Rows from expert 8 of block 3 of the denoiser, named by matrix and row number. Rows with one number belong to one neuron. Each number is 500 + 40 x the weight over its row's rms, rounded and kept within 0 to 999. All counts start at 0. Numbers have three digits each. After the name is the row's rms in percent of the matrix's.
# up: expert up (model.blocks.3.mlp.up, 16x128x128), inputs 0-127
# down: expert down (model.blocks.3.mlp.down, 16x128x128, transposed), outputs 0-127
up.6 094:511505487541543446515515560525403475469514442483459468558518442455515491532481540513503552574465529485533487422529540478548424485472498483482528502526504545510532527555442460533422515524564500479506531514495456546483445512516534514502510485574520570517604419584449497450507548460522487527542457492521485517514402497520462515559475487481418499540505495512464578527510522502473596548508
down.6 088:512534541442493529497504450475510492457476529523499425533512519498493510498564485512487535402499540466503567577435489489467531474456470449534446509513447501520483546531450511471550450475460499456460486526570501469526514535418521462412525523419441440492484539405537505494473466511604521433424499503546461491514540505519489545496453436500507460576510458511501480486604530529475462460499
up.7 092:527488477501530473465505540567472512511492511562537468570517585498547496429534491467461474463393519515424386543513517575517461580517516476526476509452487523488488436448518405515548521462529480590538452510481518487546532558471493499488510507478461504467530463524445441531511461505496524520521513533488463481499583483508456496460481519528577523492591526506531439502519468569503468448432
down.7 088:464551489499479497507458519408554427546548507473538515482533508483505519489524564485545465536444507395553529449503431540481602472501533470528456551504525509440504532506503521430463443546455557444497478452506557523491504426495494531497549547503448514500517520516528548455459548490523421530487503446502553533488432458549494523498533533442496528496552437524481575465529578530535427509471
up.8 073:511505502478520507490463546514484536532512500539541452487469444498517525469492572479540553477576462483552470463472491542478469447489463457470517560431513506516507455463553485438484435568526579466522538487445461432531468498489563449492443476516411497519545530488470454495544583472532489413512441486457484475473460539525563441571488488499613524543541516469454510512482453431499492483576
down.8 065:548467481484550449472560528515466512510469443550506519494494514490444522526633488447534454534507431490465559539555465540442483462499449478546499524496538485422479479460441510502484515418544386493480539491517447435459505530501484532516506472491532493471468486632508524483489534532526477499500536514579513511507512457508482473462536498446420468520504550529539496488584505484445545478421
up.9 075:505454453518442526421479476527508523494540514526494456570477473474538516538496526510494562551496600464502534493522504553511418473438485503527483547541518504573584439485452554520511451570544529511542501493420472533527488510503408461423478428525513507532470496458497489477467448469536493521495538565439439519533541544448559448512515501538530496464530437417522535500459551528510470427482
down.9 088:488495403542515488544506533492471564507462425554455516482478528499487571543533514505381482481561500507531532503497491528483493494441570538503503563471574511500483479545541454573522406518475484489482489515421499456504466464606508562530517541499517527468501423534476437478493441445476496569476519494538469471502504490455499543447472495494529508579461479531466496409555513486493569445515
up.10 089:539533456454468482480576436516546458540503514516463419547430509615553516500552477514534527493509496431467463507576445492488435530499468429487601515519493517477461538511524481510581494450453508539555555455496512440510523493449503506540536474494453437489509503538510467459541540464457482560491489525489471502460522484513508496545572549478497444514491530552473579487485544458499616475477
down.10 101:550506516483473456527488508476449530483507472428531508526542495466493496455502540477462536497532474531481503515504501469511517478473441444515381494500541526495499470488523596528450563518483491545573452470585464540448452514495490481575477556453582489531562436450517549488469459540498459462476509453481527572536437544499490480475615521537575515505484540453529493571435518484409478500490
up.11 078:580554519498536525544518503485496556476497434562500457495522481512511449487480505546505453534450509500544511481469535526550498548550513509470556591540467503473524491558545542480553459455446524468511565531514444485500472489551507452433460462479496539488435513587457529463482495450519494520575537524570415565515484484536519419417479551430543513455571509557464465511522540506438441504484
down.11 082:547474443498503479478542493499497508513543504482511510558475453552472527554533488452486492483492435473508515532500505449406462524492486565594477532545451533563505492528496421573523522434521482549412498454500535477518504606500527467509504478553495488489509514494583569583435559553494431526496459451416515506499524488512458526504461493593477471492470484502564540501449438447480556532516
up.12 126:466441497468544520473491509485578531460480443482491518470439491470400557493483531494408521453542560559466493460480543479436493539459434454424493515527533558490545486500496491470574551525392491454468474480492536452508435542518538482505556498498484468497515558540509537466495467461523415491575486538434513461527563492508497562538421478549496454478544567515501441496534546521506496497522
down.12 115:537465477521519507540516509491438517564447559563512616472488522544515426504498491481538485569432533520540536537508524575460494471455487507584554498585505506510447483524527541530528448529497469471521504490545514545508525465472477413518570387460524582529440495503518484486496464463530516549465517564513520526537491574485421502513475455472505503531540461501553566545494480507516449484437
up.13 089:448519453508566508519473490455420518509534484515546494509487484445456516516535528555523548493533499502523488477550533506508483490535437500427452470526594513571376483549525477491532479520505490470457486489485493519557486481538482496558465528505483490482498445525555466524477560462528489526467461560531415451483551492481527469487510469484549510393440588398582568506455426505493505456515
down.13 088:511520518514491464483486520469484437506542457475466548488553495525524505397454426537471520527435445544460475484483533532436513546533544540468526465447493498493519520498478560491552419541495535475534575524567491470475511554499568478473499497501449509513546558496577499551521493505544542489511599494505415449525499502476516491520589522472490463486496415524426517431525553515476562605495
up.14 085:542472493537486456507513533528519434471491537501475445517487534483497529568462498468443504484484469509438510565510536539401531441472472454524535540513406482525514418540496507561504499498474457521458531483502557510488559430489558533486458570460551499560517582542571529574452501529530519488498549553523461521553418499492496418529516488468528567474545480600504490562502453499449490473479
down.14 077:483557536521579445539574486507515508517469573531503432581583469464504496470475501449548484499527456472565529506446543473563486397501533495461528527498486566491485569537518482494477549545417524581443491497519549476498504514553534512549494491470511527505523449438543530446458447487450486431447593474492493527515466503537573576525520531439472475532458489538531526470466523503482533479498
up.15 083:456502462531461501507500491444498450466453535506507478557541463571426500405567526531515481521489458501453435544535484437541512549584462576534454464449521557523477476488494494565481580492524535457529474507447464496536494496609490509498495416494422502480472449517499529486523514415482464526522487472540442506500476548478439470506464460566502481539529481444541470533469509587525498557460
down.15 082:468532485477523499497519502542551586535459494518582489447479484527484535541509482428468495533471506557483517484483508527489498486601491430523495504533456508572566505516593476503490428478518497549549519566489543508603565512483508545488494565511579514516532492537499455494516502474451471483448518512421544504500471534482510440454471614537506498529482544555516479505506582481598578486501
up.16 114:499473508482476505528505466483471474456502497522519554526560542512505460479572498548547516545467494473547489563487452489503450529463483544518563534482541485500410537516448535529513556474456463575572514560487535506511511517476525514580438505526496428484549502461612530453431485406495551408496509537565493528561518505543412531507528498542481469473540488502428499487513558515500553587515
down.16 121:535564478540536521470485616491458583584529463524510549434526447428559441546503483519438520412539486598529482469513493513567486488550523532431449495440532449508521536526518504500498449488538490495470561452533466512504485501574448444456508521501508558513516508533559425490500475495571516466519570516511511505491502486529465533498532541498564497478493554515534466483510534535527446430549
up.17 105:497471450537554454549494507512543422580440539535555478473524453540456525495497507464489548479511500439525553500466448528496486481601494473533450490496476475534427500504502492566519494553472509490470462534551467506541541512451538563440554467481517482500436511450558599482475514565464601480481440528451486491488475522537452487517493472576535531477488503459539468549524455464593491483581
down.17 102:469559447507439535564453555439537489435520538463520583459463456424470515506471473486473551536541497569515480465547433528515483523492524538466525514526551490514502517484576604467480456475505496517477509486462551530479420539533541547537526534517525444527521512517492444493568503591447514423509462489511509481503575458569533551531567495515480489441524532522524447562496533547560488524465
up.18 098:559511484505481518543533502587486477436535487528469465479530471556501463420553498570473459562443541438528578529520450541477517542587554541529482472484497523483500458531485489489475495568536466518503478509545413482498441564496495497458525525521499517542494596529514577526553505507576387572542429504524510501455505511481487456514495517459517482438467485513507571494530473484565501540447
down.18 106:500500474536510453484521515527509497486536525533523430516493516494544607523483487463563501449523458572484503518559526525499403406473493527502496552490532541523496491501573441516525487451472500506531494546432506489525480462556451540470534556452506527450440443465435461477495471548416556489507492564454556484480554468499488497481445515464516495511412496495428534466518465543482635486551
up.19 104:516478517527506454443499550507485505451494460547466480571485551580511475454484510549535545435472577549525451465529454498496521490481535532540563488492490507494517478458503449497460552495513510507395442493487436440459523487521469492411529499494534555477499519515475473527517518424505536443529465510585507471496545455472482502520548583453485449516525466524450572536528581451614575510529
down.19 097:466476470492490498545493425490503508480480527435539452476493525512525505506493548514446489477458496468515501541545571471427493596496445463445490468537513549472496509549479545452492531419519540462580535519459484476543443483491481552502491521427473477565511494525457477517481451588570441550495554545441439603495470537513447544435485436538541484465451486461535490457487473545433551490546
up.20 106:533572471447507516473481566521509552506450514512562404431538570551462484488418502503504457530504463495499496478475485507451494541566518560461509457525491533428539541540498524482549460443487497527517456513474430550463533424528531513487506456491472499429455534448546539505558464559500483552524533492536513539504472539521484563550442506532541449464580487496574441509498486589511477447431
down.20 118:508449476507469512515525559498534470535514470508460547567411542520467484541497476450490549523492451454459509525529474468486493466595532500498542471513521460519449431524560480476445535533491588441460512532481548465499561486464413526429514508558506433474544547431466458445531535492422499495530500531484559469540504411428467436465515523475516466493479531543522471495457562464551490526421
up.21 085:522565475495595511523518496483481431484482565551562527508539512501526534631499513530519475508534520524516503518475525478508461567537508502580546500482486497473539547513524512497499429436473529468503466472524463494477482506515528504485462461533502515527510456441538535508531592430461482377444478575597485487513485496539487442436479519489571516476564463521489508524439531398547474514492
down.21 083:546508463457424508471496537446473535527551508635523471453502479538485494573536464488466432527485509501464488390491479529469538556488512502442491545502488525452471516563499439527530572436581482525492472525484537564422508545524504489514484530498538467490491488446484511476472503539510562544522526455459513473492464519518473499494495545527503478478479483472525447480515527687482475516517
up.22 109:468464445565558535480439555515522534494539551459563460554495515522503535527530438501513522479496451472375536497534444515519512471447511535519551486506467472519475543416491486499493499507561516454558487507539509495456576461474532581480449548518538508497558495459544502422512473448484449442437540531521455500507473449533446550583480536471506453463477490525573535542569501447523536549534
down.22 108:518557445447490523542570468431534476449509495538478535485569512487549507493510443579455545454454553506480493516461479551486488619590488453447483483532471531479545501540523499534480523547526508507479473590464481490562436517521551505535540478526531499437488433465485478409526468549444616508532519555409474486516539446517493511473479472528554525521545472515515492522503531516528463491528
up.23 090:536495473491499468523605513527523546553431501494497514461531439494569455532504515517523441460606385473483498469466464460555448390454509467446565531569497445568499491451505434467478509467498503486462521524525480495498493474533481467481427490454510498454496527487509543492449551530511430527549491555474476548508513452501524493456536527555509493521480543462437522420487508514480501473404
down.23 084:475558432465475533475479482577458440462547497492503518433463532484450524454487509488579453479452503541518528516480514500434516502529431530550573505515458441484454475495559563516517431525467410511515475486406484495513584551425434496548514529538530558466547457442481549515492500488501506511543490488483538531544546531489511473551525537480471500510504598522497490549459550560490468580448
up.24 079:514513497496398496446537480502502497567524473536492554529574516451447481417548485532424484502510486523546485535551473513419488497452490467526473487423494479467513423505490461622528447479482507570596534504465525519534455554533508548557449507510545484484556474534459543575457469490453474456547479562482523520494435516403497526566508531515530512524500468436525517480486523505535522487524
down.24 075:475553509479576508586524567548506525443464535447511499515519525487411488493482455428528566494524515463496512457557555547506464480519483514554513506494490510506448517492504441416553435500485552530464506480488516441435482442587475480480553474560522561472468494545528500498485583476548480568492557523470455563538547521545543437535532533497450475437565479551508463494557445516510439510503
up.25 113:478500433505576455548542454448566446560487510564484484460530463513479457529508578495456485522462518472490498499450528506529475532535532499483486510440547581440492534466535516445477461416386427514522473536444515509459474512449530476457565555492493484464555490500497495479485530460547468494465456546552453579481495468436558554491547518491544490427491529552524491527473494515427459532568
down.25 114:554408545453490540487543491450467565554517385508516472485530498511492469459470495485492511489492481526472491523495528503504473494505459620480551532532483417409528495548484438548532525530539475543511383450459620536510542465418487517561524464472459492505511472428497445489474528526576526497509527510499519473502475510558455510450477505513516583494494491495420489493465478511510477503500
up.26 071:525489553558449544528498453492526447587463465491519512418477490491479466469503517485513494449492499541448530511515526533465451555489531518525569525517487535534510546460423581587551385518492512514469488476604498476501455502504439565501428447417548586540497540510529570505478539516486493478550532505479456500518490497507528517543454523483483566574524548496467537434492488433489474486482
down.26 073:429537425461504486516496538498483538432494559511533503499538572491550500533493425537551445451567515451532555536460518473535519486496523490447555520390539422505530438479504490428499544519511439458482501567457515480479554536549522420447526516560493502447500476417530546527507536448486475537529446513515498563546495514497488482554477479486512462486422516481559542596484517553515492522484
up.27 100:545550544506512511589537428534551512504525461501472495508445518587546476493495444436536501522502561498469424447502502475548481530510584539495486453539426461462540627489463530502468496419451465527478489499514396469501470503636522478503529477506494496540472516542571454522465499524463469451485504501484515535477480517501477565495485522483491548531505458460575534501499548548543513470519
down.27 100:435478463516512475452453477548522566480481517519526493544487484550533544508496543513458567462474454479518526462530487487480405542437470520433552454483545512572530461545482470523398483508535594484559415533442483543526506511424512504519470501530484527550502485459470520475520528461454616494413518519547512498491490489472437491466452481439466588472488490404522504475498503491511453491511
up.28 083:512466430561476521481576501529564499466450528518444480424440513506487454515497569516480544503456523470492513520507526470424487603487490515508476466563452532548544548521456545505574521451564473466512466521573488535539442527547462508531477492510481445629505492488536482509482517437505503514490550536490500495508440475554468495492482517550500514514489434504562485552399457573432505456474
down.28 084:481499488418603470457504513483538569517491487533565501534507498485532467512503442562546453449522477545490422486476464517546506447545520505516512550522533454525490495460544445553478443468482512575573586477396498511498541515490565479482503510474480562463476527487484404542492514469496525456524507487503499427528504487453415506520507491505493566588471508457537492421523557500590527511503
up.29 115:469504403546508477611523483488483523498493446453440487483531551517563563456521469453538466492512510513554529405544499543486508424473576548517483497541459521450535545538469468519516455466525490448503545505508420552470482533529488525520500538533511502496465420523514573464493458473456538575495546480553482602460546482530550490471512520441533568493558516523556494523490528525487531552559
down.29 114:460403546532516485444514471472552533481462561579512507464549414506498529456501424492481440517494528535443503487471513468486503565558515493472463535462508481511504460476495541503497458538509514522497541573443547460471619525403512531532592477515440471439559543469514500494535535503445481431470509520502494487616483415546513545487441459518510497478484501482491488455493476457509542515481
up.30 108:541501517495495537518505555544476551484496485535543515464571465524535565436564512508468547494513497557418484488496440496512476528535484535417524488499478516547491444543457481428510522415462565498455536507524561515454524444499558519428491362503537477435449465478459499533583497457502461485488456539511540554499528450478520427561524523448467473486577527557494532503462473525506477543491
down.30 101:554474447512425538544501516450525441481522502465520533524465450528545438524511504520539514527424516440518520466463581459454502484495457455564504480427489571469441473454483517468502546508498465503513452466504512451489517522498464564517514517496451506481488564503514484443515564552461505521462603449499452497556457491515497551425477587581504492530383471503602470497518528465488495460532
up.31 096:501535517484497554436512522588513500384486534514528397484493449446474459546489503503507492469490512555474502496615505429485534509478478518582515486415549566557484530493523475524585530575496490505440528509478482481480513532500490503458541509544529462528564516489516509427545514465511450516418444482450521517489437441472506504461517477473549540474457530505468539595487442440502506492484
down.31 094:482483516515485475576501460435471535570465454522477484500469482425492453454514526488485509529549469459503483507522566525516434521459483479522540530536471524458499546563484423522472598460476480547526567527528459457485430472478559467563534445509462462490505504506518441524562434503477486507528555420442526446514613508515435526510534469504576517557509413501499477459527485545496572467527
up.32 103:440556459496525514517505480505496428512535489433464489486500430480492486492428537553542427489494555480494471471515478497483480520520505552508432440530558516567465514485559526511466433585444550480472451519486488534534475513473442506440493470507483445534513472507529542454489486492532538556470458539376546485571453506497491470550515556463485531520545598500537539560453488585527435531446
down.32 100:509420505510601456477539421510510527432515522479468516560509560455519469511439490476470571480492510488494436451497439464517512524443533476577589562523497482467507527499471424482596544469520504595541519546481522482492539512480546470500473586547518514514565519525514423514508508526448484475477492515507529474514531473556503475459513463524434477487460440538503433463521468494560532454582
up.33 096:518531538471514433513604581527463494517478511454474494461516523489484560525519505511501494507542541501506533509449513536474482493557462485528514532460489470514532506456512520510606523467525545463417527473478457470494527447560454475437450508524474523421488528453533488523527434516523578536536416525458407545475514475498501443441529508513501459548440509555459503532522463485392544492606
down.33 088:451505503533485452540429536497499527569490464488525480464490457494468506540488573479491454568546544535542484497499499537520487436542495579513506443468511512473527435526477429511475425472469464506625503497607538469527433558419492549483507530511511520468512504493574441515455494526478489461517579463581500534537535508547504495507447526416500510515511482504545441477430495494566520569507
up.34 096:540452534451508464537451501501570499501488497518498483498533462487511542494501494544460506516535486443479533512580499479460561474503441512512481481515568554460475503480538410472528444622496486538559470493541527477534449485488557424531541460491546482499490522478466560383499585459520491494420356524508525508524462464447556446484523466531493499491502505516519457510567446490542530520492
down.34 099:530483529471530523585520510515462527487511511502519576522525491519521433475516538487525494470547469503539473528524451556546508486540520441556485499549482479493449475539582517524525570511518506518448429494464454479554446480449500555479499502483541479514464555507538547587536501601452544494541490545474624491480535541571430536518490528517531500473478463537424554588469442518444432494494
up.35 123:493482459455449470484533512587616564481500464500401491522540456398447485495493458490457569486496541591428467487506544468468437553507496473464529531482493544429548491511469551553475493531505461462490489504470492501561513543513485537496606520539490500518505548489500496469526469505538487524489463515532520437581484471521477524486494515516498492456529611486552510458502509585504550445466
down.35 129:496444506459500478544492490553535438528524471502515526562405535501544486416491547466512499588455559478561577518553487487565470500499511538546512440580476445525507538440486446404559485510413482487539491505484492506489453505526521426513502529542475503507466505477485522532474461435497466530439554533479529506498574466503445440532436477408475492491538519532521460530539449444467465472498
up.36 096:482537547497444524506462550427525526505509537531563602527520471492524451470463388486478515495501529448527457482503571497499416467464562498492539492542517465496453503513477519489520485549477559492529497430476515363488491473471408477509468493546483500494497539561489473506480492534515516487500451541493482466457516569562544542537543556494481596540528578560463532477539474552544497480549
down.36 085:462479548548500475486507505588481496468531491498477484516494518518556487491524548601520431473471488494557574434503454468500461563533371478524518546496464511535584516461455532525435507457468519458437522560552526546516498474559584523525488543526499502541454460485464476502458572456502484542500518499539483552525519461461410427450508469488472445478515500453527559490474409477491481518490
up.37 113:499504570511528529500529481476480558562503485519569553509553506555490489510520489476555450543545549446462516545475543496461465414548533492546460479473443501485542510439484486487507486510486507546532460474519524494543609537449484555454544570542535480477510463452525502503481581548447524482484556528457466492605562482480468398455557431519559517511468506461544555500480479459527513434454
down.37 109:461473399461536482468544519478508486445515469455495509472509502489502483449501525518473519503464461462527400457508492451530493556555470561401535528481498507467489457511513521456438514480488514415493514556535474537474448455592539505522522482511523540474462504458535573449515495456468482512502406454562573501462473513542555512460551505485538438421565491521481414491418484526525507569520
up.38 122:506533468529522608538496443526550536430524498508538513514559451485535506520495443493514452522539449498569540493545500518564509510564512532503536456498528433498474579537516527501458493429515483498464483584436522504470535514413486551491519521452545489458421519512554534442594430513476521486494501544561483493523528524449486466538496533506462465471399405560500525477494487440543475473519
down.38 122:487529519485513482495493463399492515524500483523502552465569489544471517559545517486521532458408516494448527458522520544502488521427476520522410537506454602478499473528470450474469500479492536457469490538522449502441481526541515509546557576506444518504516491443492549450612463539461502481556566486519577534537414495560512487530562509520525549511522509543459519491557523504463450591549
up.39 101:559476432519484564500531513503489549534496527456472491530557452479503550451506455449458528476535511475526462494408530546517477530519509438501495466553486521510494543520487547557474539458440478497512485530511483477482501575562460459525476531550460487496493551591540530384522537555494491522515489446560415474574479519455395530429500442570509473479449478497575484422496548486495496489513
down.39 099:506492468512556500466526469546490481517448474557475510493464463546448481509515505446433452564564472514523518522452469487519557522560426611514510547555452545496514513542481527574475492529493489545509490468464479501564468600419512517507536512467561501454486540451559504491510443427533482446534512584465558493484556466461538480544508541450488538506486468493420497573555537554493447476467
up.40 125:433443579457527462522463518435566507548450530457509515518477514461425532519483530534432506469558459549455530482498485533497470461475441465473515460593451534520532485552566526464438541558485533471441481410507543509473430482429445508481543511434590521550461570514488516476480556511479499527505452549432556499541537475524522505528508504503515539517531519490539504580514478547460470501467
down.40 121:487517519502464567499532503548503463447546484450514494436516551495547412456572573457514527577463553526506463519478528428500551519443479469575517491555441496490449527474473472515571553458510511491514485557595574501519514481558523543525460439538483458465467505503520526490585496507425491507521507517476510510506547532521461440596527465495533520423548517487519456494460451460542567474480
up.41 093:495492515501515509465479456491448473466560501544482515503439533485551537522457495515515432524521527519520530508524554531494475546490456417515587430514486483435467502440473493486430538476514431459532483565398531484491468520484507468519497504490515500521524467495568500458404513494539486506471442457451505480485486439550454571542566394478461506511497422471410456496473611482528546492471
down.41 093:530500530505529510538496516503453469514486576464528403496585496497450534476454567491457459501450554527541451555458456467493520575458556504439415517542495517507505523558473573495478473522613599522498607522546488559484527443467506496467519498485511558471439508438526505513540468493504541465487488496505494481467508520519522493450444572527524493487458498571501535489554467523450431458513
up.42 099:516551495566453510449480505492476504517561461512480550473445510510505482517596478459457527527484500534520544480467406525487530506508505493575514521541433553545492522498492522519495444473480472551499473563609514430394487529481511430546431505530514447513454493516516546469431515418503466424445492520580489517488525429551463566487444505476463497461534544490443507497495482515492541575525
down.42 088:471448508491472539537420488452456470461491544483533481418563518490483441526469407562560512435503530533495534471519454538515562518532516469450551519426574509538530493509504492497491555542565478569564484474455458501581471500508528477519552525451528559496460501486526519474465528525468639531525543513487471442461491473492515544577471499527526427514468542450556476475449478504486481505536
up.43 106:500420525531467467498486475446557520559493486493492544477553426412466447426461453496522522435494512556510467562470513462425530491536515454526465539483518483456451575457497510506525513449453508467486564437487518454477524537548528561553538500473443560546530517525459538504525432495503440507577518466463477475600572511482492521541464486483516503508454571468445498474469503467500414514553
down.43 090:490474492502489525474523427549535502539475494534530541570442484577526596553484478497470441544530455458515604570446461522516531505433481560482613479464539476509521466485444485480547408514538571506532480506475518597515473484520488465514546476527528478455508465510498436537503494434517505473499541512523499535531478501453427533532472483548500593534515468549485533531525514538426463482526
up.44 079:431526567476522574482504459515495549493471507488527506498486498515491532521523534531521486513472483554385542562540442538446530494511476489469550507423501488564471510543470537451529450597472523476482436481500502537500516500513414511467584478511428442456460502587543507478590564511441559503505471519471481531521543501474441406486456535466499554525554519451522444502542462524487535492464
down.44 094:563562486553567453524460491516434554573584500526469485476540570627511456513509523567475458530510530508489457445526537477518493417474510442562511496506479464442513448467551467484506546465535566497522532491525513494510535504498453533556488509548556544503441487504509591552493459451455472478449495507529493454478435480535532582483494538537472438512508479493532518513476554415553501497522
up.45 090:447473486522442510565505563498518532509494551501540485500539481535496501470578501506484557475471481507488504453433503475476474502423484457479517491548471528547493475538519532439546476490472527493426546503490459489586487494581520531521490527464493475395508563538524519536510387546440428497525442482468518525460473562492557551605480558534567414526550562537456524506547530482498504523482
down.45 087:487463495502537470534486515471487527491460504496476540489429552417492494515436478469510436488513501502518559551585504525514540470520429444505449500458478513472538539464516505557543485512394475458457465559546542462439514504485505491528459423540506527463496517504449479426525602486472530603501563469525472467531535501473476508508476498525391479503485538574561502517520486531598490472427
up.46 104:485514397545453538487497482517494519502445547505496418482457517534445584517520537505434474554452582487549481493559528524485463455537558520509491480540519572493531490531547479504496549492580515490446560470545491518552469509534449468429424489542490423582497432508472605486524573510507444495385525468497511484485455496473540477466522485459527530523480471480474461528522520457507507525481
down.46 103:493500530476508457472497533531499474495507534556569562476498501482545543430482445495568542411497510579498425467522517482568528517483522446429418556437536476489466482426462465514561491464459496499466528399499432495405566552502568562531498498517542489485510558486516464561520545484553445474489570501542556532520516504486474494522557483527475471481525531556513519458501518530506466435470
up.47 143:529502519506495502445525460483479473456572530516516554525511520537477478548501527503519529474482528505528550478470442461487578420430469525571578480470537430468521513514516470482553487440493497546521513493467505564445530513483463609517478519544540485436521481526601453432424406477469522464538554475527455537582567477482476507528472510524475512532526461504487524479557570485522563508571
down.47 150:546516448445521483500487455499482553557416494516443543448496468497506523518500519597507454436497533519455457463520493501505476595583486537451555530519476548536490523470495548477492485493529515434544552558457478510498536441534540500450544479532438568493431486508482487570531472477532520456527504555590577522504396491539460510466536453464529488508451523532511456507494484602530474472466
up.48 092:556578542532531439436528467552442517491510509483535596457485475457512558573509500487535449480467503501462546464495498518447577497577476461559424450490528505477463461507504483489491510474480447530470523467498522497583452457534470597504508540528539465485541495551499484476531444459458531523513496529516553525517537497440484438630443506443535482496487489534422509572439484514504506519523
down.48 094:502519495517478584504571459543479528491525521492495527523530424494516507536537410608568491485551492521519482438531521555489440468483488515532478551512559462435499475495510500473486510568523559475518539476530478566458523475585521465482510431492414508486451518466520501485483508542564533484488484560470412399509515579524488539433505501501490504513421505492451540486522553590532479471550
up.49 101:505521408455538466487544532491436528493465532525494570414545506562496479494505508549496491451520518486479513548518500495429487520402443422474449529472571497574510481430493549527520527484516577448475443458542518505495485594507565450505542526510457521454458452508525530488568462552502457515540554493500576494499499475513499608521466522512458515485587527541503465532521554546495467519510
down.49 100:515468541536533540584509447448457521502505479538494525518549540459464482506480453466483487533509519536508519440443521533518463526615532548554559484508455440485457525530584434464504406482525455522525539615450500519480513452464414585502508474493525443535540513491443527486481501460451517513465480543495423517553497512442438457533512514529539441524527543450509473473470520500503530436528
up.50 074:512452523470580454558390517439514497525529388490493515476498527545520499537563433465485530536535516518589497549416509483472586441490395434456469485495452485553514512472431440497496494450458514483525533495509499473406487542470505532472463500469522475528521506527524498528447505533476500573448524440496494548489503502487531495454519467537564469557469472571506431467491497506525531487530
down.50 073:508473438508497516540541490466469436535456533523577492479485569485486573484470600545437471468475478496467498381538519496544535525505488552490508463499449504510496499486499521464471427608508498550486479497555490480556503452480469477500504496449531554487469511458433510511461500504523575448545526521629503486525479510520549602465441574482465532474428505498469505499535505554477478491552
up.51 100:498475504510477507479463390465426524542465511536509560496547544548532529401499435471490502518523521507504536472512521454497468589531564522475468462417466507430380509546520530445498509494448589502493513476479515499548524469583482513519510444451559451522444467531443505528524465532453504465497491425472473525526484473534520427528500483463468506587522511493459550493479489425490497524447
down.51 093:535525514485448542522501578568546516537507550479464513530592467513513525517568526484509469458457484473440540485471474520541500472450526478506520496387546517514566552507455527557491470493501495467500554480524502493438431467543471569470485531563486510565567484562506627431485488520518455533526498479488541542518527540554514499479499475585489498452443496498461584567500488454468495427514
up.52 092:480510528464508477427461508489433560522517549473536537447506490479568390548529493462502480466464543579543530492472494483479564512493466497504530511520488499522539548475493556499516492426552470460479479537454478487540574473488500468525594540596483536518448501501535396484535472461454535543529445513517573510421497564567527514506473519533553569438520505479551461494538476433483535530478
down.52 100:464508502472543437539471469484465402462450458458520514509473498545472567431527512497536444538422451515530486448464509512547462533486533457517464574521523501486526545519557483444451537556465534475489494582467490538421505458454498437531474457454511540465485552496526543490508520494472523422525538521446489410514495491434484467481529534397515484519527452503408487449546557531519484546547
up.53 079:489539549480523480475423499420509492443496424525456423412478532481456505548517506563502528493475500471520447490455478502494513495485453524446483499563581505564526482528525517486480496457549460505576498445468531575525550512587492422595504459514521561583539516529461510506495491502525537518498516507442509531375480443466433441504524453550533553488476539518524526541518487481530515516500
down.53 092:535459520491503467534548516542613495511492490561473516514478474550564484510510532455472557492600466540527504543514511538538490428423524507501521546483530487441444493491415493578517449486511512485545485523468457479473473491541523495426446529432544500495431502491507431474529492478545478471509422469539449433508436488508527447438512503396502491526495418477441462469500512472477586471475
up.54 107:510524491537444592499449538469534514495446547514479511472529428511561512433562468451480419506496502475553515457516513593470484524474514526480484489452487544510452481545594473480541460496514501436492526493481462456569501493611430416485465530471473505510459514480453474504514473518558474512472559529507441541523454550519485499538530456478565495479399526431471481401467516528501519526478
down.54 111:455520509539580478501501460530508536480511498432488507474506578478554480486511449469499518549509530413500443552535484469490514409548532523475437500479506556621501518462522540545523619460537488529579574524528552507550514476476564509509500502587521509500548515438497543493533443528503467536513496517555508479531462485430524497566504496523516542534462485480449430516473438509431455523534
up.55 092:515465556506480502508515484553507502504505477481403569507552540440455556470510495528494530502490509539447449550518466501418441464477539530509587470546473590504447502497544537521478491536442544482490471502591578510539475489502549462526487548485481425545493541394532443467461519468549547499543498543495511553538501502579495541538491552534550497507550485457479466470481582573530540541512
down.55 104:526474540503559473438538564528503561556553547499482500493438479455547443499537509486472508572491589451631472499452553538528498470486507505505479559522551484515559481551499556398543551441507513527539563553485500511584491521511491480497513520502481449437510529539547546477502490423513467505448496474562531524472481511488456421561530470422520502524560503473529469532460521533491529537505
up.56 068:544479524528519476478525497494462466479568525502487474505505569511518530483558458451550496522519532440541507394511554544493464485494507535535469570424484471484484558542531534563463551480457500493460512476528493564506546458560463590436540542447420492535564523499448478529403471437456514470446476442524506429553496512506501544465515503473492545547415441465489483478492578492458507496549
down.56 070:466538537527541491499488466493589523509525519499512512452522434493480514496438550500524482542606464522443471507434478471524561494470525448451546472489567491461472514516474434439563479491462449531552510534523533430511532470474517447551553464534424550574506480496554458410479488555490474482495534488480491575510509464515578520510493452422438519469474517511433444471590475531538531469500
up.57 125:495485568477513567487464462513561563489500510532505487471561491470428498481449452474490492441500469533467534521458445478456498520434485480494557489522514483437550574501486509491445501484403452514473504495479424412470502605520517506545591473468486472466460560524527445460472489513516475395545522515511531542521499481552505567556450516531517416490519457453492458506453576495522559474534
down.57 128:539447479463502403495455524478474459532430476530476532498501524498567514490478528516439524526518510552480556482509532455560527507463486591441499510536513522470482504501452476533531509478571554355481559480480480547505530444544472495442480485503436557531474567501511514535518443472488582542551575542499539479482490518464453474548520497490483599525546522502542496515475456545480399477477
up.58 097:515488576510403581464503496474446535484478509574516503516519520469460498480492454518446487509508464485557494498472498520509529474518493524532548517458492527503550437414462422443552582495507499539484562507482546464518457507480474448537428594471539559470524459507523486473537486455540508464440530487458484548536474457484523531543468481444364483517523530511432501480510477426471555483582
down.58 084:422565484526498522471499436493490511489508530430513498479478531530512492538506489482541544374567511466485539529471523503497513483498492503477531498494477576484508519563410554597461442537537494507503466474521394506492480521574480515428483415506479439537540501527450523518474602520588516506522539512490514499470496476524439496534468505607541471449450516456461522472534482554488471447506